A small contrastive image-text model, trained from scratch: encoder patch size [8, 8].
Rows from block 5 of the image encoder of a small contrastive image-text model, named by matrix and row number. Rows with one number within an expert belong to one neuron, the router's apart. Each number is 500 + 25 x the weight over its row's rms, rounded and kept within 0 to 999. All counts start at 0. Numbers have three digits each.
Before each expert's rows are labels from the 100 images, of 14848, where the router gives the expert most weight on average: "strongest on" is what is common among them. Only what is clearly more common there than usual is listed. The data: analogue clock faces. In brackets: how many of the 100.
# router: router (encoder.blocks.5.mlp.router.weight, 4x128), inputs 64-127
# up: expert up (encoder.blocks.5.mlp.up, 4x32x128), inputs 64-127
# down: expert down (encoder.blocks.5.mlp.down, 4x128x32, transposed), outputs 64-127

# expert 0
strongest on: minute hand past 1 (62); minutes: 5 to 9 (62); hour 1 (43)
router.0:501495492511452520484515491480515440520511524501535524501483498489464505486466516501528490518463508501495471533506471528515519513486491498513543504519479503534511494459485485478475528485440520
up.23:512471524473505495498544496539479518442493510495513462528526513469517542504485456486505486516491510482494501513496498512510510487500492492503520474521511501522465500488465499470526483498485487
down.23:478525508562537536508467484495454495530486489490480523432494499507472462517519509500493507497502488543512518512487525472506516500495515503477457473493486502497535481517477455541487495548513485
up.24:536491491521487471548532510526482502506523522506483473549524542506502508502488505519512515487502469479535497458485476478490514465512442469455499520459542508514479514434508487489499441553512512
down.24:508451480539472480446494487548511498483540485501444530520510501485499495514502507509501518529436508505492492502534495529532490483480474494522492495507540457482494511496479487437487544472497537
up.25:487486480504509492537488442515508540479518505527489468522498517491489489520490457535452474519535521451515507474478510468469498510565522472478448512507511481506488531502476532481480440508512458
down.25:421497523520496511488463499494521470490512483524505505511541498504444487484460506509480491468559498508488472507523465492498490521450524484469496487469488495489518519546435518535555509489474540
up.26:517516522518463497516513546499502475463537511503509502531509454503485540495510519506486517438520477507505498512512448523473515558479488491503515486484440516474552500475516522487530497514514534
down.26:466461512467487501478553503509514490507471483531492530561531533512470497494519512527530515523514517495533483525495526520507479497488498479515482476479479451474465490483529523487489492452476510
up.27:501499484482517467564545498526479490525507518489502441527474555507507489507507495493517549474497533495550494465465514454499550464556465479481497481471489514504515497476506508523487468500512486
down.27:508507498492454496457482517490503506471549476496490526501500519526544518481493471538553507536468513501495510528523533510520449493483458505525492487487507466494471479562497502445509538482478521
up.28:487512485464505451477503499513502500492473516483477475425536532505510518479488532512496538485476501507494495496489505484517493462497565542511537525475505518439515496526506494490533509476531539
down.28:524530454442499470489531490494521517519496528496515495518513471530455521518472518515469532454523491510473477438508530475513494454493499509521529537519516514472533494503499492499518509500515486
up.29:484449514475474502490477504475500529490456486493470523492548496509511510488516509526459538498457526503516546526514517478506521423477491507491521497496517489497486535484541458511516516524508531
down.29:508505513509488511499456470475504501508503475501473467519488465497481492524495542529467517499542464484498474519552492487454504507464547493518479514482505510513498491498497475498515541548518438
up.30:533533501472513459504544523518505483490512512479540504510504520473511516508487516486500547530499497500480498507490496553475507462486554533528528477495504534492532455556477515470501499497493464
down.30:517487494503527515523502496506467503519454474488513482516473489481470483536520543509437487495535493500517513479509520484462504505477519472505503562532476482516489548461502487550529467536534469
up.31:534508491495504516478486494501501483484518484475512531482494482476544512516555531490479496502543519520529505474517492494466485536515506522536485539480483453494496541492504495451463511473498472
down.31:451508504485506470492526530525499518509503490487459494504513551486501518518519505488509495498519485493448482439465521494470475467510449489493497517546503511453546505525512520486492436434482481

# expert 3
strongest on: minute hand past 5 (49); minutes: 25 to 29 (49); hour 11 (37); minute hand past 6 (35)
router.3:476501514498520500502506541526486527536485513508469499488490500503512522501525481485516521483451525531533516460461533469501459482548516530499471501494496509462526533527545502529486503507533501
up.23:550521466573515508451492461484505513459481480499508513494506474501470499488472506496516473539474489510525485541498498509545493507526504513522466524547538501526530501518531500494497452517446514
down.23:514473490530441499512515512485514480482526505532529486529499457492551507475491536505500508496447466493449488506552460525514484525470513505499507510508495509524492449524475518509500501499487522
up.24:499531524500489499518505542520470545496496493521500551459492519493563479547527482474515494516469486477509498485525530508513463494456467467552462501493495479470489511504489481532537494492510504
down.24:523498501510478483498507483521523489502495521495501495540486449511450499486508524486493513468506490423479509503500474514497476531475526494461499510492497531529479509483483539504509513557495470
up.25:519519502476492521468505475504498529510516494518507513545472521470524478536504433473531468520524478519489484472513513507515517508504473472534497498539547459502481503411503515453470516514427486
down.25:530501440489463488499527472476527503480531507478483533535461535503522465494475492509549460515550497521469491493481496515515494520507447454532504486541526512520473464468525541492508531507506489
up.26:505505496479542502547527512511494520477522578472539479520472553475546501503494513479496500495481514458493462479493514500489475527520479477513508506537509539518514459495459516488484501522485493
down.26:424486504511465519476484526529519499502490442487472503474485471500474451523503515540491498495493496482501505530517475493493476466502546531469484522464502488484455453521484518515503490508522498
up.27:498479522510496491524540489490486502489489468530524541514499490459473534534525521531529457528540485474516481475473506506485455533521463436529466502506508507497502496459460486501531458484479491
down.27:548529487524505502484507488468533530485505517505502488516478489501515506507507527499521506491516495475527491475485500488503513499446507436487495452570517515552491514487500503515525531564500487
up.28:505580530479538510511508543504489516532490517489485534474490502434521450500493503474513474498507480531515484493482490506506500499488468493490529460516542529514528453461472491508509515555501502
down.28:467494541476487516477489536515467531517506499494512452500524496505520478536489476483490497491474485467497547519531500497510449535514516546473511499478450461487513518491474502506468500530482529
up.29:479483493563514536525502513463510538496522496521535489487517524463517503508511482504479493515511515452485503494475481472490437458533503443471468521517525496527480514507507485477515464530526542
down.29:503501486518516499515538503507480499498510487574495480473529491497485493528554547480461475497511510473505502492481489456489459504495529456489457506533495520540482510489515506492491441507536485
up.30:492529482548512492521498483498494471494514468477521543466504534466470545454508502503515497526509512506497483507469522510454505483527532477531472453533519535512498472521467478534528488485507511
down.30:494491476480549507500482440513528456520513506489506514492488531494454486491487506526495501506571520518501508522473529524437513489525541500499516487520474517527497465517514521506491509497489463
up.31:509484505468503462503526517523456520475518500492559492542494546480541547484531470518504501476511516444470501472517494500488483502517519523502485475481474534491520488549507525474493463491463497
down.31:507516515484470498512476478463512500476450521508488550548510457499541562499520514496496526465454516494465497511501448480505553500473476507536524499507505507488489534518546490510507496489500558

# expert 1
strongest on: hour 9 (39)
router.1:518552497500489450473478496495515514506455454485500522488524482527531503481483498518480471517535447502469498537474488535481501497464493533518531483484524503517509455548484511493519516509514497
up.23:479532514516510447493502529548493495501515532498452508502496491524457468477474504503506504489506466547491522536485547521492521500499505464515550489530486489511548464522463502504523561519514479
down.23:511537486521482503491499487494480560481501510496486491475527459499492488474480540446516529490459478517471540451455500482515511516521478473479513452474519484471512540482455503525496508521483508
up.24:536514510469520493519483495499486486495489524482492506515524526523510498498486533500507536467493549508516492447519473433490515489526508504486523474470523495506513491516536507508454488506501475
down.24:433513510522493552461450491494480471501477450525473514478482471493469472497483482538517447503500485527485507523489505489499493496476492494499476469508506464498503478528540523485482515514503491
up.25:488521532499521545476487488464490523487453461462468525488506518517528490497492502499464504487495472541499533489526483498514499489512533499513458495469481502459535508527489503541529508540553531
down.25:490485512478511500470519513478483441505488538475556511495504559496495517492481495490562519517502517508523471471457500516498516474515505515498474481492502537469476488531499486501506467444473491
up.26:517480471496459509476489511512483512513508474519505509503477480498487474527568516509492502508469493488514545528495467478502475521515527510494514530478458449507468530480513504452447496518496514
down.26:488503494495526482535545490473482482499475500477491510536479522496522513492486532546488504497504520517535456487527535515491524468494466475550488527514560537493482451470525482492541487480544489
up.27:548548459479532487508487511495489530535522498451530472491502508543536519490542477517481548453523522534504525458491482486505531485493488551467509494500453478438491531495523516469478499515555506
down.27:513474515566525450488533496518482470531476496496528469464493472492498493525506489520493550539471491485534517532500524494478488481446514519488511519528493484527458441470529492486540502534448467
up.28:462495549508509525515494561492511482548501514501492499473510510501484507470510516488466535428481573514513513484492486447506524474499528529484515483470497526473522493533554505509490496491519481
down.28:524519467538500517428441506510476477516505478500514468475516453475525464484473506470524481517484449512485536491504459533521487539471479512482526528514501509507470499490477489536511550520471507
up.29:550530484493524499456499499507517464489510462431540529488486472496499525455494510486466485510501455520473519512482490532476475523501485507506508520500506514534506502481476563521518533529484492
down.29:487493502484513496542507478507502520485506537552487527512497520467482501520499492566538518481528487509540497463479508446513525496527475461494484454509497478501493541466505469455497487488492526
up.30:518513509502482506459504517541500526472540460487503520485483488497503493475553475493467478512472493491492535483526491533469437508501510517519486553466512456482511515512498542469459479482519491
down.30:501486522506505543539550476487498524482488512518512517539452493535456454485468499544536511463552535499556469489507539478498495502537484448503478477510519501520501470456502478510549525517524472
up.31:524537433499565450512527502558486500493502492469494501473485468454554503529509489440480508532489439488493508486505490517499483521517487462496508521531503513544492502491470488500484508514525513
down.31:505519469497542480493510469498483475525467530488515520477536512488521532521479531487487525484494543569524465485466506473500495489471504508536493468526489537476500536501532474480503497474485504

# expert 2
strongest on: hour 7 (39); hour 6 (36); minute hand past 6 (28); minutes: 30 to 34 (28)
router.2:518482497522534505562509465502476524451519504525511464524509522495503477528534496492479517493541488457529515476549508469491505504511487460478450511510496492499467549475493491536508461511510479
up.23:491524491504523494525538492512475556477502532523491455523481525518521471515504461468495501495481518473528541464530519497514478481499490491498486518498491478494513547460554499482501472517508506
down.23:523502487501512530471494502483518485481460499428515553504486490461467518499488536535487474496521482527483492527504509518476494535439492500540536472537500527498520500521477506487526510488498521
up.24:531478480494486517479488487484493462491550473480544476480531470498493526505455535452520527513486510486512478544508520477478509528484528510470494441557469491524447526533472525526487512527441487
down.24:521529531494523534537496509471477519481515481484533488503495501493481496503541500487478492455485531532493553494483535461468523539503511495457476457516510506502544476523478466502476496540523486
up.25:518489481524474482442500483480494493470492495481477509458533468509532526494482516503471508541513498512478476492531474516502540455484510501531502529549515507518471507493528504531531536532517526
down.25:490501486468535479479513484507469535525503545499502475504511515481503481521504500500537528515477475487479522475513526514483465472510479486494523533508480513492499504472448494518538496508483515
up.26:524510489492490508465498464510463510462481500478473514504500499505559537504514495496517483512509449486465534473528485537516492491494470501530500507466513493481505495468500491492519533507543521
down.26:504475498486501488515511514520519496491518537490495505490523551474541528501514478479502505463487528521497495528520466497498528482506495533510517480464489508473498527494518533450488470444489516
up.27:514486474546507499484502494508471496496514511526514477492526481506454499515440489499509508539472447497441500553495506508523489511500485499471503464522500509533478495497464500501514526563485494
down.27:490484499527534546535486502494470555505465486535487472448531479484494494525526485511510491475530512514530523480503498447487556515500523449472463484554436471510501533487517491511484460521485472
up.28:530502452502520478513508466526495477511523525455478490505495469464497518505468475490536549477500474533504473517480468488507544500542504519482541491519523540530480471511501521526480503522501488
down.28:483471444504488495486489469474513503527502491543493517489504495524552506529494480541467510493533506489500500500535472477518516460505512505510502574516497495492467477484573501538518497504517532
up.29:524477486470531467512485480502478412507518532471555512538519535471509527498499496514454531509525512500537496504518483534503532481563495473507499472521516535483480488486487535518511491490486508
down.29:476494509500473523469503512533483482520507516560450477497526490499472416519463497527516489490464471465481506534492518512540469492531518525468507528466479510483512464501486492481503508490501510
up.30:535522460489540517500465487507519467535512513485543491505465525521535470505474511484504498508482505498522500524518519486550510525544485496513525444538507476509461495496514540472454519514452508
down.30:510503505471460543531512484505536515464538488537497492529497505455491466509501497470506447474510522497533511516489526504482518555519515451474475468470505490503478480490498503484496510484503499
up.31:487496524525486548497521527523487480497522493532501496525434504534464506515491469467514464516499485505483466477509516540516467514474509498534496474492517499508538467503465501469488506457473482
down.31:505462499513503490487474497519476484484496507499519489534513489523527531531522474521486535449501501483478488476547497485521516463481496483528522536524501505524510539461545504495509517503527525